{
  "projector_hidden_layers": 2,
  "eps": 1e-08,
  "cautious_weight_decay": true,
  "decay_fraction": 0.4
}
Rows from block 3 of a small self-supervised image encoder, named by matrix and row number. Each number is 50 + 15 x the weight over its row's rms, rounded and kept within 0 to 99. All counts start at 0.
After each channel's rows are labels from the 100 images, of 14848, where the channel reaches its highest value: "top examples" is what is common among them. Only what is clearly more common there than usual is listed. The data: small renderings of single solids in any pose. In brackets: how many of the 100, against the usual share in percent.
# pw: pointwise conv (model.blocks.3.pw.weight, 192x192x1x1), inputs 96-191

pw.23:34 44 47 19 21 47 54 58 45 62 57 72 46 45 51 79 25 72 50 36 53 61 54 53 40 46 50 51 43 47 51 45 64 61 41 56 28 53 72 58 50 47 54 49 32 63 54 57 65 37 58 44 41 50 43 47 74 44 49 39 58 67 41 39 58 55 51 20 61 46 31 53 55 48 38 48 23 48 63 47 48 62 71 28 56 57 50 49 43 34 73 47 20 77 79 50
top examples: black (27 vs 8.6)

pw.188:46 62 66 34 42 52 44 76 55 22 43 53 48 49 55 31 40 47 38 65 34 60 35 59 53 46 11 38 42 65 42 45 65 53 70 62 47 58 56 44 66 42 73 41 29 45 42 02 33 33 71 22 25 37 71 52 23 61 47 36 56 68 56 41 66 66 60 35 55 47 55 51 63 06 38 69 28 44 40 32 51 60 71 40 45 00 30 51 80 61 44 56 41 43 35 70
top examples: yellow (66 vs 8.2)

pw.129:45 92 43 56 56 74 72 13 44 49 70 45 87 64 68 58 36 32 34 37 52 54 55 48 51 43 62 45 15 68 80 39 45 51 66 52 49 46 39 49 52 47 34 57 58 59 57 54 67 56 53 38 30 29 55 64 40 54 63 65 69 54 44 34 52 39 42 48 69 35 61 45 76 57 36 70 49 74 48 01 69 44 67 50 35 57 20 54 55 69 58 48 62 47 47 46
top examples: striped (34 vs 10.2)

pw.128:59 51 53 57 32 61 61 63 62 49 42 50 49 46 58 17 48 16 53 61 43 60 41 42 44 43 43 63 51 65 59 52 22 46 47 42 74 47 44 54 43 60 30 56 66 40 34 43 53 44 35 67 37 28 52 45 49 54 67 43 58 53 49 43 61 76 39 09 43 64 78 58 42 26 43 61 68 55 48 66 69 76 37 49 57 20 40 29 61 41 60 34 72 50 51 75
top examples: green (51 vs 8.3)

pw.72:58 53 48 35 40 46 80 14 13 63 44 48 57 47 28 57 42 41 53 53 55 49 66 68 42 59 49 59 32 47 43 45 22 37 44 46 60 00 49 51 25 46 47 45 53 45 10 38 32 40 50 38 29 62 48 63 47 48 44 33 55 39 57 55 70 54 64 37 63 57 64 56 85 51 59 54 55 71 39 16 58 30 44 54 68 65 67 57 43 69 67 48 50 47 60 46
top examples: striped (27 vs 10.2)

pw.146:58 56 58 57 48 80 38 35 28 48 46 47 50 60 58 61 57 33 58 60 11 46 32 38 42 47 49 61 46 54 57 66 52 75 68 58 50 32 38 52 57 65 42 62 54 54 61 67 74 45 63 64 38 46 66 49 53 59 34 47 36 57 56 76 71 34 39 40 46 44 47 37 68 77 66 04 38 55 51 15 56 34 58 46 28 85 64 52 31 50 63 46 54 45 46 04
top examples: blue (92 vs 8.1)

pw.111:49 44 61 28 59 65 49 87 62 48 53 60 62 46 41 38 48 45 56 66 54 22 59 53 37 43 74 55 52 00 44 47 69 93 52 28 46 38 47 48 52 44 54 27 64 29 46 48 65 40 35 48 65 44 77 48 47 58 33 54 54 55 21 43 25 26 37 37 40 49 64 39 67 57 38 33 43 57 54 56 26 54 51 49 46 26 21 23 21 85 41 45 52 81 49 33
top examples: red (51 vs 8.8)

pw.187:39 77 48 33 49 80 15 65 36 63 46 49 66 62 59 19 74 38 44 69 63 32 35 55 37 63 48 42 53 43 81 22 45 57 39 62 53 24 67 40 64 77 68 40 38 59 65 34 42 41 55 41 45 37 47 68 51 36 51 46 72 40 57 14 48 40 44 40 46 66 78 61 77 53 22 68 26 41 66 63 74 44 54 53 51 51 40 66 55 49 38 93 53 42 43 49
top examples: black (26 vs 8.6)

pw.98:41 50 34 46 92 21 51 32 40 43 43 60 71 49 69 54 46 42 52 19 47 14 48 58 37 53 77 47 55 61 70 40 57 45 65 28 77 52 38 64 80 46 38 53 48 63 59 48 49 28 82 57 38 29 25 42 39 38 42 73 12 47 40 12 36 58 65 57 48 39 68 80 66 24 20 39 58 61 54 07 45 50 37 44 48 77 45 52 40 37 42 40 56 20 55 52
top examples: metallic (67 vs 33.8); pink (28 vs 8.4)

pw.53:39 49 56 43 48 56 43 38 66 62 17 58 53 32 34 49 44 58 41 33 39 37 54 54 67 54 76 10 26 70 29 83 76 52 44 47 45 23 41 10 61 37 70 45 31 51 38 22 30 34 07 49 34 50 36 44 81 39 19 55 56 50 34 59 50 50 62 38 36 47 69 28 78 73 43 53 60 55 68 42 35 60 48 51 40 67 33 28 44 43 60 28 44 53 32 82
top examples: metallic (65 vs 33.8)

pw.37:53 14 52 63 54 49 59 43 50 16 49 64 28 42 58 48 27 49 56 45 77 57 23 49 32 61 58 42 39 53 44 48 73 61 44 53 46 31 60 37 17 26 69 61 41 72 29 49 57 54 39 54 38 58 62 47 35 68 44 52 55 43 30 31 44 57 48 39 47 52 58 60 68 50 43 31 46 27 44 34 82 55 31 35 54 61 40 40 49 49 51 49 23 54 67 49
top examples: striped (27 vs 10.2)

pw.38:55 54 31 57 54 51 42 60 55 56 55 48 70 37 90 28 48 62 41 48 54 35 54 45 47 68 73 38 41 61 75 25 27 51 88 45 55 44 11 18 56 54 63 32 58 45 52 67 50 42 46 62 59 34 52 37 34 31 47 30 54 26 57 27 59 39 43 53 09 49 46 43 58 84 69 61 55 34 28 41 60 54 67 55 39 65 46 28 74 59 34 75 57 54 16 35
top examples: blue (46 vs 8.1)

pw.41:46 49 56 45 49 69 47 54 34 83 50 54 50 42 49 41 47 47 34 49 35 44 46 50 39 45 24 52 68 65 35 56 44 57 74 52 48 49 42 42 43 49 61 45 63 49 37 19 55 30 51 63 44 49 72 39 42 61 57 35 50 48 54 42 47 80 59 46 42 44 46 28 49 06 63 63 48 54 51 41 40 50 44 50 61 18 54 55 99 52 44 53 60 46 60 84
top examples: green (59 vs 8.3); yellow (33 vs 8.2)

pw.4:41 61 68 65 40 64 10 56 57 70 53 74 54 49 58 55 18 41 33 40 47 65 68 50 36 54 40 41 85 50 62 35 48 59 59 24 62 57 47 38 64 30 48 39 53 32 49 61 51 44 68 57 29 61 61 53 33 47 41 24 77 30 50 34 51 52 74 49 20 51 46 38 33 55 64 35 36 43 63 78 36 57 78 43 39 35 37 50 18 64 26 48 25 73 65 41
top examples: black (28 vs 8.6)

pw.86:49 54 57 36 56 64 50 79 26 38 63 75 29 61 51 22 46 28 59 34 67 46 45 53 63 57 59 55 44 47 46 57 44 55 16 54 47 56 61 45 61 71 37 62 29 49 57 27 41 36 41 63 57 39 52 44 47 39 52 30 43 68 60 62 39 37 03 33 48 44 19 73 60 74 37 68 42 53 44 44 57 41 47 39 37 48 52 67 49 30 50 52 57 53 82 58
top examples: red (27 vs 8.8)

pw.22:58 50 51 47 65 45 64 52 45 47 52 42 55 51 41 50 48 59 53 44 46 70 57 41 43 57 82 43 55 08 63 55 45 49 49 49 64 48 37 47 27 55 51 55 42 54 30 99 52 23 58 41 50 42 23 48 49 31 48 59 53 40 49 43 28 30 46 58 29 65 54 35 38 99 27 00 52 58 35 46 35 39 56 48 36 99 41 50 40 47 52 63 56 28 55 33
top examples: purple (64 vs 8)

pw.114:30 63 58 31 56 21 33 36 51 54 33 47 51 53 36 63 14 34 66 60 56 69 57 61 71 43 54 46 69 62 66 63 61 49 33 44 34 57 73 63 58 76 47 39 44 55 73 76 27 55 56 49 58 41 36 49 38 30 28 51 40 62 48 50 41 63 46 12 56 61 70 66 50 53 39 49 24 37 61 25 48 62 43 40 56 59 63 48 58 41 25 38 41 63 36 55
top examples: white (27 vs 8.3)

pw.163:33 48 48 43 64 41 44 47 62 31 58 49 46 39 41 37 59 60 53 49 40 51 40 52 39 64 66 48 37 72 44 53 57 91 54 56 56 48 54 37 37 39 53 44 50 51 47 99 42 73 67 99 69 34 09 55 58 54 55 55 52 46 78 40 39 25 58 45 32 56 57 53 51 91 84 09 55 52 42 46 43 37 45 62 56 66 53 41 89 22 49 40 44 59 49 52
top examples: blue (81 vs 8.1)

pw.175:57 64 37 22 66 38 40 56 50 30 23 25 59 58 52 36 48 52 48 42 57 45 49 61 55 71 55 33 31 62 69 35 65 33 41 55 62 21 57 58 51 49 42 42 25 48 24 99 62 37 59 86 57 34 37 56 50 73 61 51 78 44 43 39 55 22 34 34 60 43 46 58 61 55 86 45 59 57 74 54 51 31 94 40 34 66 62 36 55 51 56 57 45 66 66 37
top examples: blue (51 vs 8.1)

pw.176:64 48 62 44 76 51 57 49 34 61 44 64 45 37 72 51 62 59 31 58 58 52 49 50 66 77 52 51 23 65 43 45 47 53 44 26 49 73 50 46 44 40 35 49 60 51 46 92 52 37 56 99 47 49 22 40 30 66 45 54 47 65 68 56 31 11 46 37 58 57 41 28 29 74 86 00 64 49 32 54 51 51 44 46 58 71 51 38 37 64 49 60 67 73 31 45
top examples: blue (77 vs 8.1)

pw.84:29 51 83 64 54 22 71 61 34 75 36 63 79 38 61 49 55 64 53 17 39 78 63 66 30 47 58 44 85 45 52 52 50 59 53 57 64 51 65 46 41 56 42 57 46 40 24 52 49 32 59 27 44 31 45 54 42 71 61 32 42 39 35 37 47 45 51 31 47 58 63 22 48 59 74 34 44 46 29 45 36 52 75 83 34 44 47 50 30 59 52 58 47 46 51 55
top examples: white (32 vs 8.3); pink (29 vs 8.4)

pw.118:51 45 66 60 52 75 56 49 29 54 41 38 38 67 47 45 45 31 72 31 80 61 54 39 38 48 74 29 50 43 30 67 78 95 72 43 54 61 25 31 49 53 72 82 44 58 65 69 74 71 51 23 51 30 50 80 37 38 48 56 40 55 39 33 43 16 59 40 29 43 66 42 51 41 59 45 50 50 42 32 36 48 22 50 30 37 61 30 44 54 58 48 60 77 28 29
top examples: purple (26 vs 8)

pw.50:53 58 52 52 38 42 53 54 49 25 33 39 52 15 66 40 55 40 36 50 60 56 27 43 49 54 98 42 54 40 51 49 45 51 28 29 42 32 68 45 48 62 71 34 39 38 71 16 48 59 53 00 48 55 99 58 17 52 50 66 44 65 17 53 57 28 61 40 55 42 57 44 55 26 26 48 67 59 50 55 65 69 41 24 53 37 28 25 58 63 19 50 38 29 36 69
top examples: red (60 vs 8.8); light from: behind the camera (51 vs 24.9); orange (26 vs 8.3)

pw.164:64 34 69 29 54 40 52 35 42 31 43 62 67 34 62 42 56 45 83 40 69 65 63 55 32 37 43 57 51 56 48 88 63 51 45 56 60 57 51 60 44 45 47 42 52 52 14 07 77 22 49 56 54 47 25 65 33 49 40 41 11 26 34 23 60 48 62 42 55 61 76 63 57 48 40 66 65 50 29 49 54 78 35 51 43 37 36 51 79 69 72 68 59 58 22 62
top examples: yellow (64 vs 8.2); orange (31 vs 8.3)

pw.122:30 56 50 72 64 46 43 66 59 77 52 37 48 34 66 70 56 84 47 37 58 99 55 55 52 68 40 66 68 64 42 72 56 77 57 39 43 40 44 32 61 65 70 73 50 56 52 61 61 46 41 45 44 51 75 41 60 24 62 64 58 53 40 45 43 54 48 48 61 31 35 54 31 55 34 28 40 38 53 89 59 56 51 61 58 57 55 53 54 59 72 24 49 28 22 49
top examples: white (27 vs 8.3)

pw.141:72 54 66 58 61 54 54 30 33 42 44 48 49 56 67 42 65 63 55 44 68 54 52 41 25 46 09 34 68 99 67 41 52 57 54 64 46 61 66 46 32 52 43 42 43 41 37 31 40 62 36 96 44 56 14 31 35 36 34 48 35 47 95 40 55 49 55 15 50 35 76 70 37 45 70 43 59 46 52 40 31 40 55 60 51 44 55 39 69 74 48 27 31 55 55 56
top examples: green (75 vs 8.3)

pw.67:70 58 31 79 61 47 43 54 58 06 42 58 43 56 61 70 34 53 51 22 48 67 48 61 41 39 46 37 71 61 55 98 53 53 83 33 55 22 66 19 33 42 63 68 44 57 38 53 56 47 69 40 52 39 50 56 52 43 40 64 28 62 40 59 62 44 50 56 33 44 86 81 47 39 62 36 33 60 24 43 40 55 25 57 33 59 25 33 79 35 29 12 48 48 74 34
top examples: yellow (28 vs 8.2)

pw.48:33 47 43 57 11 19 32 81 30 25 51 47 31 36 50 47 46 46 47 47 42 59 22 35 27 58 64 57 29 64 70 40 62 59 75 53 74 41 47 49 43 53 47 63 35 44 74 63 53 46 74 38 40 48 57 69 30 45 38 52 58 68 53 47 28 61 65 32 77 46 41 62 56 61 54 70 39 69 46 39 50 65 52 48 00 62 33 32 48 50 61 50 59 43 62 35
top examples: black (29 vs 8.6)

pw.154:58 33 39 28 51 41 54 30 67 37 38 32 51 35 67 31 48 78 49 58 41 02 57 66 57 69 35 45 42 81 45 45 27 47 70 54 72 46 46 31 67 44 40 39 54 40 48 28 30 65 32 77 64 26 20 33 39 52 57 61 44 39 99 60 47 35 52 73 36 49 16 48 45 40 88 62 56 44 38 41 53 48 33 54 61 51 61 51 99 57 44 69 43 66 56 65
top examples: green (50 vs 8.3)